Weights of a small multi-label audio tagger: 39062 training examples.
Rows from block 3 of a small multi-label audio tagger, named by matrix and row number. Each number is 500 + 40 x the weight over its row's rms, rounded and kept within 0 to 999. All counts start at 0. Numbers have three digits each.
After each channel's rows are labels from the 100 clips, of 14976, where the channel reaches its highest value: "peak on" is the class under the peak. Only what is clearly more common there than usual is listed. The data: phrases spoken by 400 fixed synthetic voices.
# conv: pointwise conv (model.blocks.3.conv.weight, 128x128x1, standardized in use), inputs 0-127

conv.113:437450554471500499480508516406456455507542452476496468532524505467497509529474494527433489518516526557584449466536508466518511466551378515491433516516469464554525475518547455555459475464560495451548451529483427448447494495525505499484509540399529510560478555481467502529501461540565417521534575502506522486610534452488554509472465499479480553470496532483475442520482492456530547465504
peak on: /p/

conv.7:446496498523505495479439478487514476503519536520482488529534458472463472496489562556574400536530432555489589510567499526490494496493489469528465576421528442498437453520501533500529430444507510526469498525492485493547492502462427506465527542583535454410529522521499509507577441511569502451503568515484517520500505481458466542499528507564506546522409546547533473465460472448517409525439
peak on: /h/

conv.84:545486498510543484505495536473476558523494532428517490510512501553512489501528523540575522504566509428487459504537415505490588438541416517545467397498533467438481426502471532457475461501503488454493420522519521469489514420491474465497510533496525497522427524556482451571532480461586550561455530423476477501519484547523507488438469467444468510519511473534478561491453523522448453592504
peak on: /p/

conv.61:497487479523445531403527491434481551541340477500531538475482544518493488423508515501469494474486524565538509461394470401498554472485515463511494531502475473495396547455449527483505455475538410509461479470559485515491428534548542469506500514510528506484523439521526547475501497521525493476519522492432478495545497533490506478488521456435510458436545459569539498519500584464524514487494
peak on: /aʊ/

conv.68:340473499475497516437405551446533526513509402456562504433449461483533516445517526460520503522500539481498534459440442542472507544528494484481520536512518478556423495513555490416472500507503492519512484469523540488490444529509465569533523490367566410562520470493525499484469440503518496461534551506490500474516497549485478515459548544546452505491500486498503472497501536439493520523486
peak on: /i/; /ɪ/

conv.125:500525477451514404479514515544481547481555547493428527537520509503492481474441479519563562539531465528460508546564501399462449529459506472478483535478479491514537536459502502433480545498529537483494536484479519498482559457489522497410508486408546499517455488509566552455533381494553465422488592567478564496509464460487493519460469469500566444529497507451510470461527470580484511532527
peak on: /ʊ/

conv.47:513545488509540452434494478522464483453494481437479491454471525476528471530606479464522474392518569578496481542482453439448517496548550491528460499495557506641481541484520489464512543473542495519443498526477534456491512508548415422402521506510482466454537440497450470523485499475507491481462467493461538496529489538501471482451505504515577455558518523548480527541487466493447469575549
peak on: /ɝ/

conv.81:530478535549550496475375424504453486549530573547384468526469546498480447486450478513519493514470442523532554508485482469543507510510428424530499464411506491507557531481496473504554440503537533536476498517489440503545437507554540427394528514507521506484451551529508490533525434498529480533433565457509512473534516526480479522510547449497471482518507565481494476487466510421496569516503
peak on: /ɹ/

conv.65:501571484490516460514516511435491449524544536539465471502515515472510502480376501485434482482482472574421402521400523503423436500519459575513464437510555455510535480468524559475469541451566546497460516505468476402493529533527487536502461398494502546483507505561514487501436488517504525482491556543531473494527481463425502538485546495487522465473497499534487565476534446423488501496523
peak on: silence

conv.79:503537471453444416521517515468493536415485521494457513508502545450529487480500516560476545553549542564443537526513449456500446518517462426481505583495490479526488451458464433502547525415481501553464498456498490449540487516546567496420470556474541514562470511528468452549515505559477593493408508583491466478491471544530452460549465487493467434494502558527507494469432514535451490518522
peak on: /z/

conv.26:494447467500534513543509512524452498542519434478513512406484529444546480489488461481474446460523492512452441508495492392532622507531539483490514540495451459533510421583542535467469534551442447508521438483515524468480519452554486522520413511531541508516465504500452503527544530431462541388494505454523541488433525528516490481511490480543506504459468625512489536507528461523512512538454
peak on: /b/

conv.51:458440499495544519522477512516520466482512499543540532481503518517559493503507437484511510549535497490484530510486546591516485474573568522508419444466445532532484508472550504438501444566529556487458536464504550505499470462516424508506503518412480458458518568552482544430386518565496460532509501513499555465541489486478425444530532547495501423416521472510481424390465496514517491463499
peak on: /ð/

conv.52:529458477497498525544499430475554457486513484500508531440450486491491454481428448520524566538502541516538454534421441439484498498533467505541529489506456515589492517512417344495568504440509469479473537519470526405468515488506563509519532444540508568518481461488448514505544483399521497580480461567438531469555492456478505497503488512507471480482472520458524540477500523502528465559538
peak on: /t/

conv.20:486522509483563494485536533492468566429519527539442503524457497504538479496512484564538461467507540476478507459417516493534407541522594491522478502487499480462409545558443507493455508518438491472506501387504478500510484470553525459543549493490490498518520550501504500469543521481531501523487428501457473502527467481389366445459530510527503488460515505519508546544491478406510490582423
peak on: /f/

conv.44:493487481470492472492474447492498512546502466471507504504455478482387506522493490541503469491474506506499492524503496459528463514501494462488507445525505481463479514488479532528517490514507465520499506503509492538507478491503498484527513490486431519507523502472524519490439503497550488525509548494511533294513503501479499540494307497500597565484508513504483474532507564512526484435667
peak on: /ɪ/

conv.53:476500549500525468433454536490467468530530571477528515469531539445490527554458391523550482542508503530519516492483462486421549483517482513386468469469528477506413478475502467475402418506508473442477413530482468494525500538541430485500555565483504589497447442509480538458493532498469464502515541491492580475526417529441469521457549513460568543503509526530483556524529493484508487537522
peak on: /eɪ/

conv.12:505442502492542391519519560567491434439492557452488519367481561501473501429542477556494492473542537485492534455531525462563533528411505506496495493483476477516507520515502481529509427484549504531517498517491506521510513479534478524402429488476522471529480469496497495496506445501511579486493525529546522549440471505494384497445415514489497489450563557520482448508509418493492525537432
peak on: /v/

conv.40:490419527489557498481530517487471477476531478487490515479493485484536450488520518499470448541536524521496476499439397465519454519503488494472495511367524485450488504522388560449410531522416571460436510500388472538477536486555497537414491470510513444428533486584487543529540535497521520484428554536475518480500516543541509499419524492466493525501500538526474524506468439486529509491530
peak on: /ɔ/

conv.104:438478479468495521422446513513504507528509575502480471437483500446503503449454458515530483546593532517548574552402417448432474465571488494459522484505426427516514496537593538475516473488502485526544481431460520476487512448472476550505506433536491551465494579497467558488524482548441496530485572432465540493526456481515477515477569544502528508531486527463480529501518542427484537540507
peak on: /i/

conv.120:485513388407532517445545498509465498431506507395467521471483540475492438490429521478477546480501537514486527469549479544491567516570536490465553504471588491507455531491575475484542511506502554487491522515528442455461488528529436468533475479444521517473548452423461501514475438540437493570543520492486530503479491517422438536547494464534505457482475566535494543393540516513512535514489
peak on: /ɪ/

conv.106:432541537530474490484544467495480453487475499548436558498530501543514524535572455479523517532473554525544589539561498422452467455498534437490481547472395491537491528500499524491527453476400481465539487486484483493519492453451464545512503520478523469513506485468422555524503402557435395512483510492558500508445513450523503500570506549424505457440512498441492527497526523514517447428523
peak on: /s/

conv.24:535475501513468407435495542500562544520521482431543422495478469489452420497466496459458459546525542545532497446478424481505520500587461578525513503480531524447422533549517501460555510439475499481377510458464470498558544533437517461554469527515476468491544552520496469490478496602498502482513508514440484510505470493510479519503544532489513543543547446466463523502536452511435423555503
peak on: /z/

conv.27:552476558551537490526528491497428519477498524492470508531479550509536497498425445554484477477510519420457573517491515564475501510471516524517404528431456494522516426487449520472525496477475465432517408516490524519496502461520453464502454548544536556515498531469414506498435475533533516466466548449565548537502548553495522514506550496343510530451512516511509519500514541489428515434444
peak on: /l/

conv.63:502474507438571472481556501500460472470482500488504540525501494463519506583469534524538438579466484532400505579476466478420543471529443533495514476454493501569446525478521527509473500515467537490426584534513465485494535503520488556510535559586461447429449558487522507522508459514497490547512519445499458465541544386481451397448490510505490511489472581495496477430500491478526501542526
peak on: /ð/; /z/

conv.114:495520442514539469428494473522519507506510488514480486587517445513587456499508519491588526518532522424537431492497495479531547454540522444426497484534532488579567530566536498478479474450476495479524430449428496464408521565502484485472472525551533476494544509502483485535517517509470522437404523574557523498531530477459517529493480490487544461530442487519472369463511516527500480425460
peak on: /p/; /k/

conv.127:423525490455463468496523390417537560509583448473515468481527485561521526505455445491520502472560508542439567556419484481490433482567451560467530515437509543545520539522403533546530485486456502494496471504507531486456504492415489492530487548483503457501547473555572483506453513497477451550437489479511505497500472542442442476508497485534494556508449459513526423522461472481471543546553
peak on: /ʃ/

conv.11:478432529523532506482474508496534464405489515552493531492501562566544455479530474516490408527511495483509438508489491440453535492511441543408554504506509462504417497542520521459433534545458506521484502520509443428525535470610503577459480490473490476389549494504495489506523495549585548492508538474495485501496532445465452549420543477565500503524498552487516546505499517520414467438489
peak on: /u/

conv.5:501488509526501464508451463522468423472501491485505538474513569506510501520524442464501485510545544578460484536474529533514501491520537477507548453478492505618530559541556560453393513526456495418376488498455413459490506533519552522510487548481529548536457505590473461515554471478436528552476481536518486504441515551454501532468481450490463520465486575532533481466475481466418483485454
peak on: /t/

conv.105:465491475474524521538486458498422482528481556490492546473415515504551473488495475490514556506489553463439537488453524425515520409495500523470482493465501481589444551540523502374558486505516529528493488523508408385455479497531519524530513480452488579487512523566525428503452482587511453450508594554483504486504548504493461495523509425510511547508549501462515531457551478537457478512507
peak on: /oʊ/; /ɝ/

conv.118:422487507469563458479513458386519515456471476499505451450553493497480538418495491420545535510557568530486545476518486515456483501492498513469482455471568490543450492436543586548477531506521467485458501542480562465529518494472499522456522509442479473534523441482508510539528530478498533441485542646494490496510496492512473510485431455435519477421497632512487490465524533508468501459511
peak on: /h/

conv.30:481452527509494470456486480587514462513430426503514457499520486528498517500499488474531512529507541531486515414430441581580482507489484524444537532528555493557483557504465537500550418544492475517515486499528510447450500482491493483397471492522477441448518499485506547479430484516428416517540536497459399515505550483524438517509484481513491521492527627529504566464458459490407500497532
peak on: /ɪ/

conv.48:460529484499525526437524540516475468472506539551563475501405460466546419549499452529495507500517538509499544524506494454474490515406507507459398433461498513495436479542516510379498470478454417506505432436465518501477545549490431492409507556494565559524504474482520478453468502502510461526504519466570510502502484511502438481435527539487537509475510522599476548501516565441515530471514
peak on: /aɪ/

conv.85:522475511454482558425449495417350491482564478542490493408409502518497520509504508486531493555495515469482535508510485441530521527531482513484491554499551384551436492498429498429511511502501445475499486463525372443464494501485495535471479495486503494449552440547486530436468505496545493522469547546536496490488516515500522536526560528517470481516435521539515541409495531522492480518520
peak on: /oʊ/

conv.88:430469495574502501438536461505454517498450463502454481421465486502511491529535525484530507525468504496426536480490525413507483461400458499527423528396566522541406527522554471466530499477459440431521490458517508467576464500505461546515446564519586518512494533444510500554520490567485521473501561438500451476549494476494447476503493464524467515439538510427501507475435538531544521509511
peak on: /s/; /z/

conv.101:508529464502511444449491512538518522471471578494520493570487503446603454455470509531403540556543431534527602548512511525545561531554504512497511544505485504474500488505505503498519505482492494523459454431496515494440441425512431451384492513463485520488539519482485482522472490485513504540434550564479509515569553475464488415455516546502504478479516487489493514423458542490420524590530
peak on: /p/

conv.98:457459460541540499515415495528386491448492490554420542464491494505490422532486528513518434530493521485509525517496543467485573498564563483559533531540492454461540515467417538434466446490502568468490540460459387455472469538520502500436530502429536488507470512486528491534507449498510500558516588475547571513468523500461453535513544465519505549477537514480506526467515545459468592520499
peak on: /b/

conv.77:517481475436586523508501505489505544452510528476502490475510507492534518504488474543553535540549539562534540453497489469520516492477459473513504501467506457546473501511558508516401502553395447481514489440377443475467523530527557545497470482452507566384522563560481520456536465516466500470454482532547476492466510446503479530525529461560470440462455541430514498524431480536514511607515
peak on: /v/; /ð/

conv.83:498432510519511517459353543517439560519546456483454532523442556436531521518483496499483506499496487527467552506496422478479473504498519470537528490518441404543512399554521520510529475445542477483454502476503411493522470449510566471492445553506474529554488546510520442519484531515525575458462517468459486486435459480525534500529547554512494537483496551544474486411556443493498576525494
peak on: /ð/; /z/

conv.33:489563509477483416445406542504487551474498475451505470464477559483505481557461531535558473552566563494475522486490348492486478520470515499476499498470544519591530466491494461494499465442474540507447473507462493430474522515548525518503507501509496413438514505526479519569469494517482548520478609481476582488480440400524485517502526470470472512536545533490549450533496502483430524464532
peak on: /tʃ/; /ɪ/

conv.41:501525457506487401450386545486484546480503427476488436454402503484559517498517422556463431466503555509509519479498479450461546490537514477516491462456479495504447568492500548509529478502505558440569526486483525518520501521476540521494479539529494528455514545511424541566504524479656508528527479503495436480520504459494517486465533463455476476494492603518517508476552502498461534541444
peak on: /k/

conv.9:415500508516549530436447557522384534501476524401484497507486537487500455556519469539530486457470497431490436462494509466510571427528483549478511479494428557531498570427576575508516527508504480521536495464480476554492495447532414471489478530503548507516510502566501534530492458470450441555460472521449459540512456530481508464532520473509512489407545482526526567536441504500485432486476
peak on: silence

conv.102:540504470534477486503437482503520518467519562477464469441448524430438552485505501453545534468554501549468523508471482567442547493458453513503442537506486420552549494513509487524508506502540449362452585515433491513466508501509486553506437563475544497452471539517495507434505460526487466509492600507530410509454532536449553472497506416499537503475517563500524468516411511500494526537539
peak on: /w/

conv.10:422507483470522525478537545505473500509447537529447531540418485447559480467500482543487519527456393514542501531426481484526561554424505412467502484474508499558498480568508455543517495469432519442466497508396462506475500525514508476519541535498520509504462450560481467450508517487551513537474577508504493530389508469500525448532533534538562504452577538563477457482505442563447534505487
peak on: /d/; /oʊ/

conv.67:448521490488543512447497497526546484436492499483522467509525547502483446536516542512548538503511464465480588424417508529546511502502481512482382564479509491543510550531537527456519536496479526502526483468509514457505549498398425466501487597464485514544422366502470537420498489535487547487508501536499469476511522526480490532449502584427491550455476442488424549504454467486503494529491
peak on: /aɪ/

conv.19:469540467511572478438480447493518565527476505555487450564520549539500495485474448529531504541520503524478470534492518419432543520523528500414442518411389479522503475553482515505469400521519523416482520520478490497546544440523487484488536531557463422514472426514471435556460503507483487536430415501554419526546502520477468524537529476479545480533530571488516537469484516460521507492496
peak on: /s/; /t/

conv.122:478552520487517439452498477485488499511549553419521518528480473461516553486500532500497537528517531474416585463495415474460478526457499548460510509504432534567501491534525452548484480555445505447412428493463467503548491433527512511512554406498502464515529556555475485413554435462490468548495534437464483497523546467470494555450492481523586428476501584487515528449475538522497463528518
peak on: /f/; /v/

conv.70:515535478486543480528460436548533499489492507426491465536498441479426509519531528514517485509503532533513546492445500474500558509527540484465459551533459519557492526539514462525574529517543428445509444497477477478497504475531484496512611560457518573541510431578479544533461543482553528468495518525463468455478373477467477517518529467463475473464483488417532481476493508422442486381439
peak on: /ə/

conv.112:494534499570512538442463487552363517492514528490471468489525528393548425493466449484483489535505469464531438521443540525416518520520476497475456430527503511493418474494536533458475515420449527474474470511512536453436538507520514553509393499415505525494537527469509487419564493486530511521463494483516529500507543462444527539476528446553523549497469556543462538500491541448460508458518
peak on: /i/

conv.97:473517501498515501427479505521521515499528585435528457535511478490503383463460618487479510504536485582513535517532464476526558434564428508479494484513455516553432482473490492586559469379468503459503533522420517492434473442563544459514515522513481504481484511561485493451463498575474468513469525542518507501522498512511488538492471526483517396511534537488505486461435472499440490542469
peak on: /tʃ/

conv.14:461440451536476498488520509464494537464526593447484577477505447469530506516510513444449527537523546554518525423495416444505563496546463478521544451485438474479494497579482526497484412479439459502467469458429416476552407508521498527446515496533532511527505573492520511507566448554487553560483528508525434497527478549469533498550480440516479463513462576561530491517517479505488428521487
peak on: /ð/

conv.43:450477380448519537548460540451523497532504498484484590545487464506560428542472512571515505556515475481465549462449491466442486511491411512527519562397487439521486520492528455429476543522495551480460511498427489508525437455567484445485564501530557548507486454521465463537529520497555494541461539476494505471533499511502458508472554481429565515504471484510503517566460561435481518553492
peak on: /ɑ/

conv.95:565478486470551474485455471509505476489449520539468443503561523472511479519467494520457443553431514508454538524448478521474510515537529565501526516546440483515509436404571451530397450501508487456526502533441517441490464439568441481462512499522522474533490493545478495492580542542516530420501531538563589502487476468436522449535535480481482521470470568555462509525410457493484456557539
peak on: /b/

conv.35:524481403494490512514473443505451513472516494475520473433422491496480456529426486545505472530448521514501481476444511479477520529525548559508418508455405520460513512510495550466499510517483482483443509488463452306480501498559457470531522485533567490543541470525464366460536486474500483566516514503518475493518536500496484576494546511495519507555478530474515471463468539493540525541554
peak on: /ɑ/

conv.56:474520494493549460494464468490448573484457572518478506543494515521560525508554502532497531506511519466488584504475523441515599532586497494539505492464510451523509478519503494554580496489460499479465496510500475431494476528587491423472503483436550457496447557478429430466518502487425438491501608473510440490451501549487407523491539539506529469470503477437507449482561535443509487417468
peak on: /p/

conv.126:439514505470555439482511483516548516596488498420477447434497522517546524520474448541475459542451535527509585531485469534518402477490501526450471456528480477527502537532444500483468523460451523488508551464509438497554498454517498531493395498471598443473506570568445449511526469499579510520436440555433480487494532487453427507486530462478468485532532487472492559467563509467507455502491
peak on: /k/

conv.109:471543522373446507487496544505517520461570545495434537509439555495504508534484458469542461488516463470459555535495489479460518412517480538521478471489506507478562516523514484465516512505410417507470547456515416471491507494590477556555559533507487535575544393489534510530474523501546518494493513557410474521541462448488516528539520489493462508467503523455495488473393522455454532534528
peak on: /w/

conv.38:535409529493495457457471537535448519497453521559465553427450494490521509535499473539499531542466528458535512437496429505526479478476493460421490544491525422582543613503422479523497511497526474426473458479501575525522427524521499538536482478538493485517473552473541534502483464511544505542418493509506454488442443533440512567490534455505525481533496587482540518437474531486415461539526
peak on: /v/; /ð/

conv.21:472470510514515496508502481514509638521436549474414469500479524523578460488478506528454460487497462508470525511499524506556459523512505380505507385516538410484484437577492515529553519503513534501488500459507489523487545458582502512511539485494453492526514500502478529520425513510481469465495550525540474487454494452517468377538497493467583537487509506536523527499439523490515477528378
peak on: /w/

conv.59:523502508516478389525549530469497503469477393487492502515404459517418474491464485499506518495472501443482484503467520463486442516498469527519492538427478540617499533473487367549542478559511585487497512405510442490485502482447509465456560424513531520439509493514481510485544479509531510519499561557507479511475465534497503501498514515532523403504561574521517467477509490428515520501547
peak on: /ɔ/; /ɛ/

conv.78:535511529466457518460496552509413501515494492515440551515517484564537517592500578481466509632510494526485505480444493406500531504488479618444490460515467510505448463509496454483455536452410495532502533528476581517516489518501491517518487468524478525529548504500524524478542501466467564477465473488457425487463527492475486545403526463440467537504476551561453517484490508433506599484475
peak on: /ɹ/

conv.37:511409484582465470500544569521503526455495509498461423508525511444535395527462447455566429527443548493486554473529494487568415524523441557488543451491483497525535469553495515481509566508502468473501500526504452480525492553498382443517464506434532557486472494535576523530547518425491444520498454560471490476487493539476474505499545584446517456463544544511518480492470464493490484520493
peak on: /d/

conv.110:451480528504615486469525474455477519375506555511494452478520503481506446518483514512462529467558579550504597525455559504512570551552451518511542485500500476520509476515485488559504545468541457461464423478472403438491461511498473586489436519472483500520454490496471484420484475497455504526437517522468484505537379460534535558512522504505458518468487536484513452437477492527525483522527
peak on: /p/

conv.123:445510539448508441484543541505515453503553506506527414473460479536453371516515531461485560482427512551526484510489503542415462497459489422533489454550505510433517454457487553537485470454512550546450577537497513484482481460489577502378537483538545500465523563463487483551478490493529504495513465513530517525512529482383471513544502457483484508447510541496517518489401493472512465482487
peak on: /tʃ/

conv.119:513476495529496491480526525474473516541440559555459472496480454439520469513497530462568388565574505514511523483501445520497520509472528477573510499480478546531522477537491464557501459523505507505486436386473454505449508482508453484518585639464471496513535503530467502406520439511550485508523540467540439508486497549524491465555478442476452480418515418478478581513500498494497488442478
peak on: /n/

conv.22:482420532513453509495472498489557536483522545530372521444413538494549508505486494539558516527542552560458460500547522520477405531506537549450505450483494472538485384516488495475457445497451516534489534498488483447499482442505522517535558499554500564383433533537493475491482459491473496508513576527495478511508531498489515479526508511479552481457451545421525469474485479499396450486479
peak on: /ð/

conv.55:480474488498524503352518530433476524540491529501494476505475510524515496522522476527469427513470501567517563482515528521556440509528510543502479508455517521526534524520510490482502504553493534511508532577474507465479421537516523478445538478505446415469455538549559400503475451482537487467513549496388458471495388434545498533528471548472466495457498557492516507434418539503442536476452
peak on: /d/; /t/

conv.100:494460524523493518471514483595516534502518512448495545408523422447539516309409506530464552516418543450547594424521482472481503522485516524538488512536527513545545499443524487493548508479515590532487506463517477470417519491530497533489490564550462468520475472515508455479519504508485512543490465472485487482489524478475489473541469512456539509448451554483521542483476543516484452542506
peak on: /t/

conv.74:496484573520467462496495494502487507474469470499458478469484518469572508548480412486427482527512486470481523531454500601421531538546504486368453566499545435579458474557499500483493442524546450504531533495469486473479503574563530462510495586497551528496482529617548498496550528533566524502416485481468468489494494522546423465447523471465468502495467537506499483520477514439504502461522
peak on: /l/

conv.54:488464464460481496502502497564491525541499491472497537538442453530511467508492450527468477519541463523439490450482520497474461489499534511512520510467457471519481489456380507491461496477471486507458506510418447560461493510544474540429551553541524539516534506524556453540538473504537508532522591563535503503466534504462560514484482491533487377338482536493513513504478493375496498571473
peak on: /ə/

conv.86:443528462476415512464499465487515527456494471466519523503518516462468537466466526494521556528492479537469554534516457507483514478555505491516425457520516480532488516517484525534542482513517529488506499518454510478485514627495466505479498431522458430558511458526467480419522462557555500546472529477447602522494543512499507523533471469503486409520534544512479493494299519450472433508543
peak on: /t/

conv.13:461491474501522515530481465509489466502500450474519478558480478510535450537512523545537516454485536516499436471505436542493513516527497502393461524375524473558487522523414444496510497508528568393444520462525499538521477486480482467432525465456539419505532555489504478492501544437466567479499564567584472527529456439559519531413479523545527535506495548526485506507479475419425479512497
peak on: /s/